python train.py --dataset="abstract colour fields from 500 small random pattern networks" --train_examples=203450 --vocab_size=217 --activation="gelu" --mlp_ratio=2 --head_dim=48 --qk_norm=false --parallel_block=false --tie_embeddings=true --lr=0.0021 --batch_size=128 --decay_fraction=0.3
Rows from block 3, named by matrix and row number. Rows with one number belong to one attention dimension. Each number is 500 + 50 x the weight over its row's rms, rounded and kept within 0 to 999. All counts start at 0. Numbers have three digits each. After the name is the row's rms in percent of the matrix's.
# v: attention value (model.blocks.3.attn.v.weight, 240x256), inputs 0-85
# proj: attention output (model.blocks.3.attn.proj.weight, 256x240, transposed), outputs 0-85
v.96 098:522485489489472406432524480564513503503506554558505466464508498575496575486506407485571488391483575557400491481503508535557465500416509487481477531509494470501488514597553463495459608503455489492500511530473498503482528506500472501428534473514496551564404518
proj.96 098:523557591566523545490509556494528533514574552502475465643440373439534415534455512499469575485507498558513522625495494496505458547553452461483543576524526529530465538434467488460519508483475475527469492500476518476442419503489477470518439545465498519518524485
v.97 095:489488476568446429451564416507397512499435562566461456591514454429488503432493353566427518484525422490542545526462546516523542512475525460567497489572495503486472444563492429486504531501534437528512473516472510504424574497612458473447557474502511475404461478
proj.97 089:625648544493470515488477560493540533531506504375558472439559458539529514511469539520456505517432483505469576541517517537500440597547516473369504540511557520532406529587552460487480510470417552471515453431389509381560477504472467462548430502528555513477601473
v.98 094:467580444566533497438532427504532455584504475626517544556463427508459468491643374466518553571444524437544587542489570541530485607461553533515440481504473446487424555412478548532469452526537575470516519504436489528495407471478450469447506520494502584523559545
proj.98 091:495528398535509568515452617455476471536417497445483478489490508531586473450521516488512413463524564409463406532576437441503497454498632486445525524461469500532675472505446465468486543481568464484526542478518466543505481484575494476471460436479556488448458494
v.99 101:505546468543534526523561570565430537550460504459501452485474501534571447486480542462643473425518470504518521439493504531467387492426491529542631469502489535521506472470485528488465514564582536497458500501540479466456579588487570509579537546514514430531454537
proj.99 104:556573602401475443524336416574496431425417479439464529573498439502402595487541478516456551439536548467540535543482575477500522516573512543484423613486451496436505496507469471450548402494440587512569471541486531515513443539599521508536506521556521475596560446
v.100 093:503525520522496512531482408495434555538490598411500473547425472548479525500487555451580438499557506449433491444444526497556514517449596503606406433502479448495470462473515449517588545475522532559498487485445536505527530494515516416530498484483434502457408571
proj.100 095:673397481489498482507465446515467462482519572425481514549548487508438561433590450613432520438490445591549501455472477457517554561544509635422550485524547503557509491504388510497505444487492491501455458470514506478591508417560561441478477490503509484504437495
v.101 094:498502509527575458554525574484454498505441497464484487505511538468563423479441435467459497387412531523579403427450535401445588522530582420516478582491494499478477543465488448465502439540458425502554565479491495480421525566628504476511602483470594421487467536
proj.101 089:506564535461461496458544463461501462503501545554556446393484521543398434534383613544471598530511515487473561474449508487500433490364397537431453452524512496460516541516566571554493437482537551448454481539421544444509549480452526483493449575490408480437599551
v.102 090:490702491535534503474490552463455456596496491568516522443463556571578494553449454415527502563515401444501464481466530483505521592576496548524463530526513570468432503451453418507571478451396471502486512523521517497482558499406485504482544498518527519571505491
proj.102 086:633424531469454448548467420558599513444483489553523470541447456513424479544570470503451449485433560469559577584466479501500443515539508462429441523492440510572642442505501446611478484502517526505506432513555522490537370505517617543479380510493414461453545407
v.103 097:480485496530529488509547539565638482530473490424400575495447407542489616479436526488481550456534493479509560575486558599497497584540484569512548553504504526504544354581486605475551389547442498442455509494484522478529424574525462435508498466515554581550421401
proj.103 100:299605490522445521426639386470402490508449510443571577462465425462516411514574533484464488480489486550515452519506524510497510483482474404476480454524489492543533566479558522585503494474542537497545461518576506535483480505495480525556438457525463497597546490
v.104 094:493465482576420524510451534471489602455474478469455505449543423496488463550542509399486454578474558583522496546501373562482465648504558453463507511504531503463593437471460490458552529561453545461519428507471509491506450566453478447562502453470445569561493417
proj.104 095:436659395567526500543527440446513421525631541534486490509426454511558445487503499472518603467474521390418501587442503441508560466430517549456624505480466517482505547491564475505487474566549490525545490485561458547514488531547524508462530452563515505474492470
v.105 088:512588565501338586509516433444471481542476512482459532502495433477355538539463412424521485452446524561585631529549523583362419519450494471463531447532507567520536490521475445415451486626493556562542553460434460409499548555511458484516467523498513583524507529
proj.105 086:492404509448515528432445500487562492554537535368518586451516528570545482538460551546564368412434451555444454465510541504518504425526577477461398495418540519513455595546467498569479579507553555480530484500434493543513503499574528461478510503508481499513513546
v.106 102:540510526516515553492523466445498510494575540484496418496474552723496510499497457555510453530485452520408516446536561475469499454357525590524549528521457552500472500481392488429547493515460530580514439511523501536418441482436523481539434559500504489439577433
proj.106 101:526478418373545485481516493551431480533441485501519551491510457389511607514605599468566556500462449450510486445470461541494544480507466515467507471529529505486537507501539560513443471518553550529611466486476478494471548450464515473586610441540499530488478457
v.107 096:470503518590521460399461462524471503496479608539578479488451516509475415528591509484520475531392485444517576473569493465538577399530520485490515540535510573485456482533573548569520453451538500348436477538508507444476508500505514578465464524523458491456610502
proj.107 096:484472480496455488519511431501518473431496553541424499510509572366528512413463555452451554460600552424557405484535518571468407508494523369525462542457458510507489461483535456444430605548555537466574508520568493452441419556482465536472422515500453508556451396
v.108 095:504452411454505581464410553447360556454491584571508504494465501366527446496456471575449548524448517510459549426442475462441502471465596432467441478634515500489484498466478555484476484528444439506475588512459518618446495511461560489552559539516538539461454588
proj.108 100:616494453414432554458513552599492435408438586530507476467396429450426486538373568501540542498557588457453442475491476484491545547485461449438517551462487512520450449513454478534468641551588569463538460486514506429509545536472563509514512523495438527441517445
v.109 097:504417616513418486575550527428421470569483419569530417416521494476464552530484464530487422491615407539484505416475543580563570498501461539554501491465507517507566584526511411527505502512537568614576500532537541488547515463442461485511470466529508508539520467
proj.109 101:663465510605483545505451527467534513501517478488489459530465538525516381580485503397595545449465534510466605459498517497481478558482453523531516455547494520485445517514550562474546495479445522510428469515480487535483528421438391565497591528502526505503505465
v.110 114:491461506560472518464447486502507469589454572532475491579501426527461422496592438526471435488570583483487435547540418530535520572531399582532582541376465463532530498535531512523454553534481456489472542448492499485418536528461499457572548460451495513584455492
proj.110 113:499612537554617574529464525519562398520466463472484498476495419549513532350531520569523521501423502501467406555442555490517514477500552502532585466508508513491488517512487501513510507524542541521404387458480511511441404463432461505558415499521597589363477420
v.111 103:506495505461464484512450522501469527440515529509469482459455447563489547451555482432543527465494527509553453551479505369438490488483422544424574516484497524509467560480457560477518539544507481583508476507498489525428503539526467541513509478502472460505507578
proj.111 107:275524547478545561526558476483441558561456476542531442591512505399557469593389548559495577477490458584500540531461464410482466561501426398529478554486473496485547466558472536470486483524496552491497458498502525570483442466437568511511522538521552377502451453
v.112 104:507493447480529500432430475524522464457543430481490544501477484539506544590504499554548510470504540488549470482447428510541498614567436685492500458528570480454498542463536592506609593475579440562459433542444517555556511463510469459506462423530411530453446556
proj.112 106:373505539561526516643564472454546728671478553513532482553487473514486472576485423416454398521395525559458548511481560469489468429485380442494550506496526488476472416465455433485483593506494540484538538500482504490527516504541442461481550458518512449504492599
v.113 109:500450546405522524551570493576465452499397443503524525442476509480501550497530422550580591460432582523519615404538500563554450496570559447538517563480540525503451498539441539531389475478550464615471575511447520460518491544579474565605441489535532502463483440
proj.113 107:403539482575520547389550479472534538558525541449489452488425519553387415522372503416526410392569455445420550590474514504521484525491510537572470616523484507477456509539457448492495481464437587442471466503488519557469439485518433520491541514502481483473537551
v.114 106:483441496453522498494471514579432470493476490495525526423493515507530471411497472444464534536464541471439522447453417505662536528499530499509540477468496385464549492497525513527507418457547484493580468539564544553482474446388538454506595405524502451624525448
proj.114 103:518557558517493475532591450429489537570448579555513395579477399466479395515456542391511508546546573565413541496567528484474519490459501500528647476556518495472534484497538500435533465484420408532437536530497511540489464456442440538463480496526548487446480556
v.115 089:483488599422453505544418593583524554567531637491491549480439568431515598527551384544578480390479474479523540465472449469522474466578525486520537528598506509488478474478587463577531457418469461457459433519463510464495562499517596537526520530523568477460553476
proj.115 083:557469488584485465494480411498492496535509547367537478450493581488498458562445606500501491490498509552551396458483551508515488531504536456484487482422492472458499499497467454451525536553424640485521543507635514562494354510570511541472505425495467505494521431
v.116 106:480526518536572478376493524483598452418522435456467460449519432537608444569592424539551464550587461375566508494468499491536459466467465520492577542376499496511448460555589446533425657448531516434449451485531530465493443484530529603512567461467392389594478499
proj.116 109:383516479558456529620524543488499574475610522487520532485565521424544538419508550483398502408416418552427470502599579488481559520537512500560399510591473516507586507481507541425628542517455470537505501498506450508550504502486439544470403535502573497580441542
v.117 112:498519522406478460548525369404480471510488464523464423487468496440489512516575539496447437518533478501512520494469569435542539388499531459601510485503494435502525520529584471527495604493495509580537491511450522531512455430543511529447486505509524502364412453
proj.117 113:587359555646428470595537601433482519519552509540538536452493596479571474406472441513532534431596434474443544497518530464519480501468572564452427483484469507556605470523474570461477495425447503495403527475507490527425475426435530483553474516507397485479491508
v.118 096:484485544541447454503536484487551580560454468384507530515444492464524506499532519621485542520553477438573440456479482488543431499561538494540391471473529509504511450515460330514507482386448458496503547474404534493398524507519478493531428530454558525529546481
proj.118 096:453468478525501527480525546523514440517513458463548549430426532625459441548518345459568459444510406597511430503507511546521506470451482500517480467560505517559468532454464544490566539514494595477425441483558484407639520489445549498540511474480519500557479483
v.119 096:514464514500585561502521486434554613490543426449546479525401449464498552394553403555508521473561535400514577532485391478463571466529507573510510478498491507482424468475500492445495460577545533528490555518537513506516471486549470509541609467497627526458466459
proj.119 097:327502445485472425435505472537474457480502581424446464530432447532499459626366577470412482494470435570452443490450525497520509554426536540474545562541503537502534520578547450478584559467491469552577509469612460534497529516449487535554460489541458455536618548
v.120 099:498414479492546432458639475539528559424434574499461477557496552491506414468429614435482491457529463407483476496435425491508574441519460521509501331483486514512552602455502490547445566524540529493494516515524493460429490434522548515445491521495438493424485532
proj.120 100:629496571501463528490376455482465432518514482524594472494538478476432555509436462425507555524547508531606575493532500422488517533495487457593511609461579494488414474502554535483441469493365460515534540473522528433447534473427515519461444492528480533461476490
v.121 092:528499448459516487590493492492468422499530495494474472518465483421552593431587488509506589587527539415458543592470521463474624468532634611498521501532466522519415568445500462461453568445436432485412539489489478488483469495541458473536538529482431469634516474
proj.121 094:417550474386491521563495510557559562479524463438480519522552586573501491552500524469476470498532457402465519389470467570521439522532482449461469499488487520536526489488473457483469426481568521549564523467502533429567472542502508581473508473470480472444401496
v.122 098:466467450519508519500468533462464523554527494482509471446524432483439532440431562473486544461447605450555516383495415485420493406550553470544441638463507476504433463573477498488531440545574477561533435482536511538471525496462497597540485518505554451430396379
proj.122 101:350485494564528440471611492519554514554418583589523500489433532528410481463473559489523443502544581483434500455486519420503460481503527569407496490444483521513410481489516546522560523461452539500483543492495485470470379483578551471540525492493537502454546599
v.123 096:490469588452335395557597578529568530472529553432571522454508533445457530495565550442535541417478529472430482489452522561472545545515565663467582437545519517512496598504448501547513500472546502432553430491497456477428543453508561511495541566502526493516478453
proj.123 099:546457507554544568508398401487441408533440514453527465565578550603499402552581561569490554483565567531501455448436532384493526441509523477491526457457445509460469485493510528433457477510484516552427556547450529544488487501483596557575483440465503454546501467
v.124 101:521493489547520480541464564467565487461473432510496481511429438590469495615500553505495483461489481544580463562556537488490544440461429476479479550475485474513506498447536523418512462551529538496426514525516449474525504551385538414512452561482556468526508511
proj.124 104:594446587520517503583486534536548533519451555506491574558494581502532567457458413465433438517471474506498498491541506479507443432503472507422361544432464507556547496503481457506512477499511396524543516491570520438374545547534534514477556505545328577527471443
v.125 096:514500523570434485515379588544513435396487510458529436566558454396520486504612602454453443454420468558560515523450531482511501592527507656598491523591498505514499471500489479497492501506597533465503483510460500432453556547527463537542531471502486493452550483
proj.125 094:416462547473523501600596450502462562545620484555497500515438559536548513499460515521482547527542578441454416485499492520485513420465435337375572561479468486476515493453490474479589523517482498520533519512486497500519501583506492483530473535482525488499493439
v.126 091:503466505560473464525446381512454574597536515529511545352535496556593520425545505517543501526468376454470457618476442491511512540506512506570465517452479483470528551546514497465437461457486508588522566489458509465526454493469502426477411504490487524535569514
proj.126 084:456505475555608564454472441443481425455490479477545524483488562494445512622557443493609436484482457505558546447470584523529515425509454529511542347584488528533565468376500461481578552478506516406407454486443445429504546478467518584503495519508510479420478485
v.127 104:482554583451564524499408633525555447462447584488450452434477510489430511536534437470447490508439494581526538489534540504487460518562484441485393541505511532482358429509442431484522427496450412505440583495540490473535455502484518466528506501494421463439481581
proj.127 105:636432505478455437429568424486438615542574551540471527419496497544522501436449523487491492476647505532519534522424419466483511504443501462518457497560513486552434601625562556552518394546520510526543411489506497498459553582526545466481443498510476577482477479
v.128 093:486551477457482441512437525541449541379365529481474472460558548481522492452544570510567604471483531521583558542511492418477507440457484500520460468498509451546504549466332493410387596563491595550530556506456445389495470568395508549517466583479604560543535466
proj.128 100:450584543528449445503501482499528524532438468550500468556422525505440523557333530456546401498511530449425522493527536472496541446539530483500465599505507501477539539392536503447592479475481508510505554510453434522377534504486483495438536553508390503461489480
v.129 102:465424477607461488511535499479441450481487591396464511545544504591631489474586474543535434490518486440476488449522427530508491454507472459477543399498533511503552489505469556504454550468551517486491390494512534504495465469422461551541564535513505535462521424
proj.129 100:615591469443456444546499478500488501492493386434549518519432456418527486579482504455521576497421513604524562485535556566492564514535539461493540538519520497487417489466547491520439521465414552484505384536487452452569512505487504565542553491480485510537516522
v.130 105:512401397519620572550553561512620517519460559521519488544515554466463434548569548437532564510479506524442485514560377589449494542570485543523559510646484477490469531399473434464504460564371503507549471499372500562497392455546490410506486505524380637489540615
proj.130 107:562550490546375364539500464474487486469609486521500578489537434494620450529500434478484450586532530589522434473429497594499575496511482485471544568423509480487475435542502556494537412531555480464480483500569526563426536549589593503516524471496551497515492557
v.131 105:524498508600528524467456433481500435505456546400463490484525498506433547559588500560491511351575475607494486508447523437488483515557509491502564533504516465529570543479479496510551500523449521391616513461425503555476522488474513480533485552477520516536528555
proj.131 107:608537490566440584524490536547511446536531507466534524487425542446643478508367492511512500490596463482463431446557476580520597542468466497521473549493486496481543500538531451452411518556488496512461459525497550414469417510494531543505494537473444442443492556
v.132 096:492476465538478525521486468560503456593543469496506515411368454501581504585521472534403471554465467490537559576553468474550531440536503451503561540533515517480493487529435488532527483420498395534607470524492496442535459454564473470435520483511554464523583510
proj.132 097:440563565563511432489510503456508478469441454401501497377609487487416518534610510472575515444468514390500606426521571578497427510470491529544451393572511499521533495460510633461553459556571534470497686577559501547512475495518478564479433490486429463505437506
v.133 100:505484526576555496409501457395534517437662572477492449459563520464404514426568507523617479530369509486498442413498412466371462412474510516476560446496482564484423511517497526428493501553543539475481441492537514525481486476485438558514526485519541525553466442
proj.133 101:343470493475401486546496498455553531565433408561539534466470524473590418528482505454599488449650495491434502534421549515518487535498485524459453488358472512520438505488617442469422521486445554577552492501451521483451470500537503505497449573518513449464554543
v.134 093:517517401628461445524508592464481449461480424488499443523669556489507607393438457459490531447533539504473536565457513479478515542409555524494418529476475442517609505505525488452564491597503529482470441492568470539517444565430445570537475530494426447487502513
proj.134 090:459551508440617493552466573502518499510439500593560459527473573477584556475534594486502479625473614505468524482567473421497473490507408450457468486512538485462463481459549528517524502458476515533528519497465488407531606526480504442484629461491548512486529572
v.135 097:492493611550443469526511471557465453585464457438515493513472495481494565531578402537435507638479447483502494524471478486508572456492495471527424481466516559474405485562450544496502505440509554509480425534464527406430504494473493523528496496500469428541516407
proj.135 096:455515457481508524507552448457576524470555436555534529506430533499504504510468478557465512449437459467527596456530500580522454472510524533528584463512464504500471507470506382524523480545409534490536480485493453514378490476501451549503520518534456482466459451
v.136 091:511456443433519475514488443584527497454477485556492537488586537573539531556466484483590526478533499532575534460386527574477561465562522512503518573544550544492513564500455436562511483485445581486461477543429503402567474553561547504498458401529514547448426486
proj.136 092:521565498617415494512545413472537586663566506473525442423476536455476472580444487422527389528461437428504450464535572437452529477498560457549493514561523504419527551479515396529583563550462482479522588487498458501410581543539407457466515411539497467506504543
v.137 100:474491488569470510530509542532461533475514505554497507458532501547415595601441525480503406350405503551514580577580484573575450523405505501571546494497512516489399559525489530509400589472512494497452616517599506511535481491499504482549541485482512513491483550
proj.137 102:372556487568592507489445409555499466497422522414530503484517502486500511402471519475564524460513481540595494502553552466494543584485532582475596529464517490450526530541466448475582513538417474525428382480518484422677570509505497491543512508484445498559443483
v.138 096:499501509551474413490563498574507457544490585491483474538494446400490461582566514496460530508485492557516551474502604540537511545538507569492548519543540520500557456547468396547537492487605450430624480521550532513592473482501461560428491474519498543417443578
proj.138 095:635454458533527529526461473413434476471452455477558446423504506501507521397472494482557506493554598436531492581448462513475486486437496372504498499462446493478466511493615546498519598529522450529484526567513512495411443540410457444469547538514472428507528441
v.139 103:473449417425519447574540531527500474472521503537476521466593503476449442585446502470491499584572555532477490513483536473487548457563503533443573458548530495500462627552447509483481538475519470536470528516452485513519574460453490481421505445483528457488494480
proj.139 103:426531516474470585418505436536506549479483423474567392551440566519483593547525469543531573440435500442444544384519459429506478562503465524482482435479509485433426476522518486530476500483484470501503461448498494557475601518499450509502549499509551509482544485
v.140 097:472514465463497480448582515544458409529540559508554420503529515424520558533498551569490478517545426477467468387553546585562424565493448538477475474469530499491477485514599521547616523530392484488540551539558506516530408463489415538447571523550618519370458525
proj.140 094:637452489504552499449525469443536470539392478449504507509422434477467461512468546395440523490533526491435602560473486506491510458440544485560452505665459498532446525529478485471495614494563525520427525519556484483467550566500499437512586531508453495555568611
v.141 108:516471400521556532445558451517508447497440481453582608571533483525533436494540508462431473513516542475504501473483521579496501497483559395480570516454483472529566434511463603476401518559417473512452511471535490461554469598549421498528547490496474452557520546
proj.141 108:587551578444443616480462496453421520475408536453489416352491589382485523469555499486450516470515411435476529521562537551518523430474425506478483487485541482545506474444491454527528468512526472490468558544446532501459676474500505520469439524492496550401501433
v.142 102:512499519335432448552557415438532542437370513477529458549429520633424481528418442400564511468489566485464482502393511507504509528476544583610443489538531553495505517495501502481528557539525506396448505490524478451483447493489471485514477473520368432535539518
proj.142 108:368444514604493493508446528511372567556546536592490469608526513547563498411610458544410519479595489496498465520486538408500495514439421521550552587513535492494522512528471468471448430490466569486540398467506550468507487438489511486516441465466518493532518474
v.143 113:485482527447490508494517519527522451484545509569467424563544473436569466543517563538475491438461475524383436432568503533621488544504420507551536563494492489489441534452499577491448476411490426593497504475490529601525497391450538452532497482495513513531646501
proj.143 116:513513546602575574574495520546371437409430413512488516609553431542414519419504548465439435545432533546431574534491452540512613541490457537411510465492463464418400503541477525475431497480475377483419479484464549536553438486534441534504543491523560490454512505
v.144 106:502460509569511516494516492543509530484497551560455494498521416466479457583374488563403443542511459447543427629486547562498536490485579384492494465462511501474477513495533606452499545524566383504434435515578489490481514472528472468462423508526541525436471460
proj.144 099:603512599476479552464488399479504544443457511479598505486575517551486535534525512442591520492518528414539530534512535534510494533529490515448537508475531502510527513474450432552382526500479572474527554502457515530445585516508438444508483535495494500548524499
v.145 094:486523578461418491577378537560449425450480499583476536484474541602501433544471519573574472500496498437444565447565566465521470425549502540475529531558513459493414501450549479528519500474562568539440453508519493573572616410458472574489483518525529500472540415
proj.145 093:614609478494554479510506426477521438513436504476484430477515513406553588511598483502456540516444504494592420501480383478515468541525523540499503420529576504547488493464499565523469413470545510487454415506512474480574479513452588432506399549458506479493389468
v.146 087:491469539452446491444568404504495486560488460620464533463381392549512510461541381461615523583488503442424525498563515536523535469497535592508495463489556521498419537472541578469557521516493571537579502540456507524576543452512488479515527528554504550629542436
proj.146 085:538503423522501566454514454436543536395525476550496455532563488497496484572558651562443548538476535550546493418483379449557519534507453546459491500532520511499530448453530404535484526497521545484520487424535507485373470535553506491485515556512537499505436460
v.147 108:485536468534623466429501483497552554438476480433466499513576541457498515502578544597468488505475491481470515553478551523462548456514597505451529627500509508499401482500514493512497624504464441541461479497377511597620456519530546568367471540451471608477477549
proj.147 115:515447606540507529552361528482492511465425482575462461544430610588514474444416447531540488518562445497584632603530473531511475565561479466590570408430481489510528520385463473517576534523499503463495505523543499523507433440470441528489511512543522570496551521
v.148 100:514461568617479484540543456469499589401495532512508460568502576485506556446391480485593585451473506490457551484408493504472541430501582513491500460505500437500509586597503503542629461595490432495533426483412494518431506508523508426410581506534472427474486530
proj.148 103:617539548533353495483550462580459532495484458509442507527520447501495572475459453510561493593468552596409465461545499602471590575517426467489480510516487465495424460542517546515457531530505515464471477526480502454483486487526417504575541473510578571443501530
v.149 105:503536476494414486477510497521565530495469529594514423469448511410466454533472548584534529507489467520485568549529473548474485623476597486574603636500457427497570516502554495431455551517524431513474546448447485588450609461476491514383459519453488484571609533
proj.149 110:438474621488486601451518455542424380499499538493511506523543522599555522561533533438563560544494538462532527556511476516478500514481527481424511418512506515463463441532492532507447472542587423482461471529495533481367423486497506576608451467506441487485498513
v.150 112:514554476481452488468477487532447515470555540545470539391478472493493555581541617501566473468523512431520498483501448440530493535442528431480570472497540486511557561553445498482443633489571442448444461518499476511492580562366500480527535512491535417525531443
proj.150 113:402503633567499495498563491519570455509451569528555537536518475487458436433618430488466429565518484496481453553479572482483445484446609558549592593549526474473513540444442494520507412528421433470518468526535463564490445476562574510536449482467464601450489478
v.151 088:512439391571420517535506536497631507542583443484533525513532492558463462553541537518499620543575517460496491490468484467464545520577460514432543442492594467501514542562511503572492513491555448484519474463432525477564386594494443531493473463498491407462404457
proj.151 092:532413529431534500499499560462490472511451538532497507480550440491531546468532347514552575452419634488476499493493487484447497448459474445542515495446500517530473512398536571459462480476484485450466411549512470527538558435509480497523599499458498597462531474
v.152 099:535466537484380455634514476459589517466512583506534553490452471448559519505538518421503480506488508547509360439474522489530521453488514547506538395522603496491447486454496364503557534495454501536495495558454511432633551536555473525596524478584438475384526443
proj.152 102:701414464429482488461486528463584463608537463440489464482597471549521522478555427568537486549506571501421573554490474512482510411450534447539467522479528478522528467424596571508470453480569494450520517515555496563453541468526560412492554544531569562485433587
v.153 098:520458518499404460509490448504436537588560492556496585457467411386504521556537519458486543492496386472559451478539434451508495591481431533455500489490442523511402436497555459518509461481563544533473482472482511400460454455582480536448397482453497539416483526
proj.153 095:534533419545532529473361525529469481523536483423594565490460490579478567518445477538564509528408504369398542499477582465504498488464525585518524545515622520474564477472439541537504531518450449447505464497536506529434553527511549547547492498501584442479524446
v.154 096:508614469558543428576488472499499533412522567515466458419466589590504495538534467498632481461478495532480475448507519467493563507474443532560498443514481429501522527505494471517395474505518507476505415470516507570476524531491534475472559518458456539511473486
proj.154 092:519464537527521475483447537536434552457548530547532503425453374459569544520533471575406510538459482524471463497391501551519477503394572522504525520491474509495467430499484601461534525517518520520444533508505537457611492460460505418491502496476432430519564528
v.155 108:517602475417377443498530511446538458566510375476505492602491495542556465540565524437516387533559520497472425485470510488459494514499566425522503374514532458483583471480628541498448498554523535479484508496536504473523576461510579520520464488517483499457459483
proj.155 108:539451464547437522556476372557561482521573479472561514420401522539448566483475577525536573624472599548486561516560508567476540501511542518559492559475547473515530476515525475456424411493471553520411432488492512524418536563545554469556534496491477400535476479
v.156 096:498459579502500462592615436483511505525522524448475509531499438472504587500503491519411476469477444465526438552435555513449531418524510371519557526475409488526421504533525439489563566506506506467498538438412504431553553476522629527484521505441417455483445537
proj.156 100:614478561505487443540418536500396557603483540429482451460474570407475564472462500421480492508450589500529559500603505480496516563509517556527416548415500519475552459460512474474454512524511479462530463494501524515538460531496403478520474460481564457509497517
v.157 096:518620496504553461460471437467562425489525452485546431494581558431515380567557519443583508431460524478529411426459481526516464503462484584541439572449506482509496449521541419538543531545536583493423417489460490415567578578528478477404541484450485574468517560
proj.157 095:488480550385491589530378576515435448478553508505492529455508569524511512459366502537461549553522502491433512509541521638527490516444535504458480398544469538508545377444450465472552467517404415488529519493481494550500499427445493607433441536495543473494492472
v.158 106:510559479577391507504447519501353500470482386474560480466478514417579411496535536464655501512544498486447547504481607521524579572553472575481572417583485491496473483501443462521428461492411427516484545498546510559554483496450566495483593515520474510504511460
proj.158 102:414406479435534515502531513457465552495480480548513522493548490556467515468516494517434524452458483502398489526555454409471428431427510486481468478484601500525485504484497552526516427476480461485466512510505511512446544503589450523462526513514446475539557590
v.159 108:513510411544454517454541422486600449558445530544510452549557420490366543487547494513401446543513484441499427579434548497467580501441551514590517456397383481505424518544515441490468462531429384525577455487512519446481508526525441519438575499468449535551363488
proj.159 107:460515507595451472538494510504534500457455347502520533491590447442486521456402499519515543552533476457529516424542446496497524471504572484587374487499517523523545494420531490482513499512437535487466416481578510503541513536461560535512589556453502594527509508
v.160 099:490515574438549423478485597483461566578484458434588451471574526560488482508428432490489515474495524443484494502547526513518385459477470454587519489533499599487451431491594519482447403564527454507460443573579490434456535490473485504486489496549568568555538418
proj.160 100:444516418455554641574478514514511430512513362496534578595511542461450448438548607452526405497554530410467540428497526558505488486468559610416567505435500496474647516595544479506488503480504580514447498507537526508519510463480535475473474536498463445443476563
v.161 111:525586552509562529555567576479440562577614467539464483476489483392457584447507596448329433600486515424469482395435507458469461557410523618557511511556518571494534597466405481445566532534453544543442534505492496426491551498483572586567498475496463500588472539
proj.161 111:435514514456575501522431394494575436498430503385517425550506438526516536592511528517551495379394401485469588595558497482504468466498513420519537487521494495463401483477509510513534512514427517529560537490496503484374511526502380547515536462448522500522480498
v.162 098:457534558447465558510434495493392473479479470532435455534526418393535621481525442479478404475404507489527548500527530562511466629480545455569568538567450504495416439514481563490424567451501452474453594494616499513611571461487531492502453504479503438505571493
proj.162 101:354393502611508358495517503497468431504491553451516518513531600477482553533483517506479523494584353451483463530493517375514448477552478520484458500518448500444555437507374513505475524510595551483507539516436467461502453463466476475549490462499560445537517587
v.163 105:519408502580605460413484514480501546542559559545471486491581506380563475402596418446506510539392533393409479411570459511486480419428497440519579496534436514470541530437643503453487452536454530562522611533461504524491488448469582549472447497480425515453536551
proj.163 102:584493542522445505620525525501500538318476296577436487499520421591461477599438560489523623485491484447546550594504542503501460513505452462467542476569535528554402411502401541554445449442525513499512499495462522464462575556473487514558497562489522515497514462
v.164 095:495536517485568486431612448535436407574514577339474412456497489542464486573431487535499477478475515452462544468573572536460576481507429521493473474567526571496483516504452490475539511521538443557565481504441488499487435469598434560500449512496456541491518388
proj.164 093:405558530543538584446520408522430550492517414641438477558440494606486502442422514557422498497608480621503484530480522476527453593532460503592446390383509475509505537541499523567555523531461443495436525518507481455395512511507502475456507541556575534524505480
v.165 108:483454461475599523458438521464458547488419529528506440567503554379379478487520610435525466516620536518518582560526489530527460555453551372567556450456377547520484386549490509479449609513582528449527473492583502476531560544453450541553486501438474522517560524
proj.165 115:432437558545351467552644387528523412557513490462521529544468589494519471476411505473491559444476390393456546488548565443533372412519495520502429559486491518487494496482475455474480430498416519500391475504526517512533480476494465550421502506495460433508494495
v.166 098:509464536576421514611484581523550540439459511509522477498484546469487524496398449508588340505525484561511494491518524491452532650494545486500302500530456506514486457436531502457577505509481625562513416419486482519458641487509471418500432510451535512454533462
proj.166 097:531545511562571548462545535564584421445523633541500475486510504460463571510564437432463548515453463539452515558602529463501550442490553497461601471538487516479470515537499467477595492525491463393464556518537505455457487514468478515559493477476461381555525622
v.167 104:481496533397540444453481476443430454541502395436514528431527482579491457567510509611524549446540485420513593553507518469526546463547493533526590507421409417520550533529586498556390509452577462530541475428440519586458391434519488575458538480414518439554487408
proj.167 100:348578471537449533458488522543476597556622480500519544452532503434524521551433518493492560502558562507542507391511536505482498535405567503533451424523541486489575574523477479439512485489438449498497452492534507521539498467497546533501497457488422542531558471
v.168 105:556638545450514530461433426443415528438523439472480488499443502522457453498449403497529605572505487617471535486540479568506420444520558533511462472478495551506558547632528384587506563624480445378519553565522505443441458566540447478465506498567528578525476439
proj.168 102:665526536497476531380554539486567442604573434536559387490565537517470555362437551477501476470478460472547448449443491577488476467511534421482472485470513489494493602539469450601506498508538526475426508490527528527478483542547514521501568502506543546481468487
v.169 100:498490513571453492530482546545575600455438378508462530516530499484500451468523484464468522493484563541447560470570509502518580435535418450524465503478576483500605503516517496505475496499508516469508511501517513531598573525549511540542445492469504534515493486
proj.169 096:443478501477534551520458521474506462490495585456524455401454572528557529491579526545444548447506495530530562499507416666483506509461532546515503527500507509489467511525415550415517494464482576440500454520591525463488476450414595424494508498497457393629468556
v.170 100:499505526474444504563520547455441531638575428474502469544478490531565558465523509538498518458622447447521492480582528488422455486523545561562482476474434545510566413475538504472424467526495505529497512437448511568447489437490475475537501494455424554478517578
proj.170 101:561611541504500496466444519535550450463671468516468482473450586453519496542504506400415430500475436489473468505405538411503579509506582491463394569497482493526486446554430530541531464533444484507411527523552513490455490590506538475510567432493492434496414396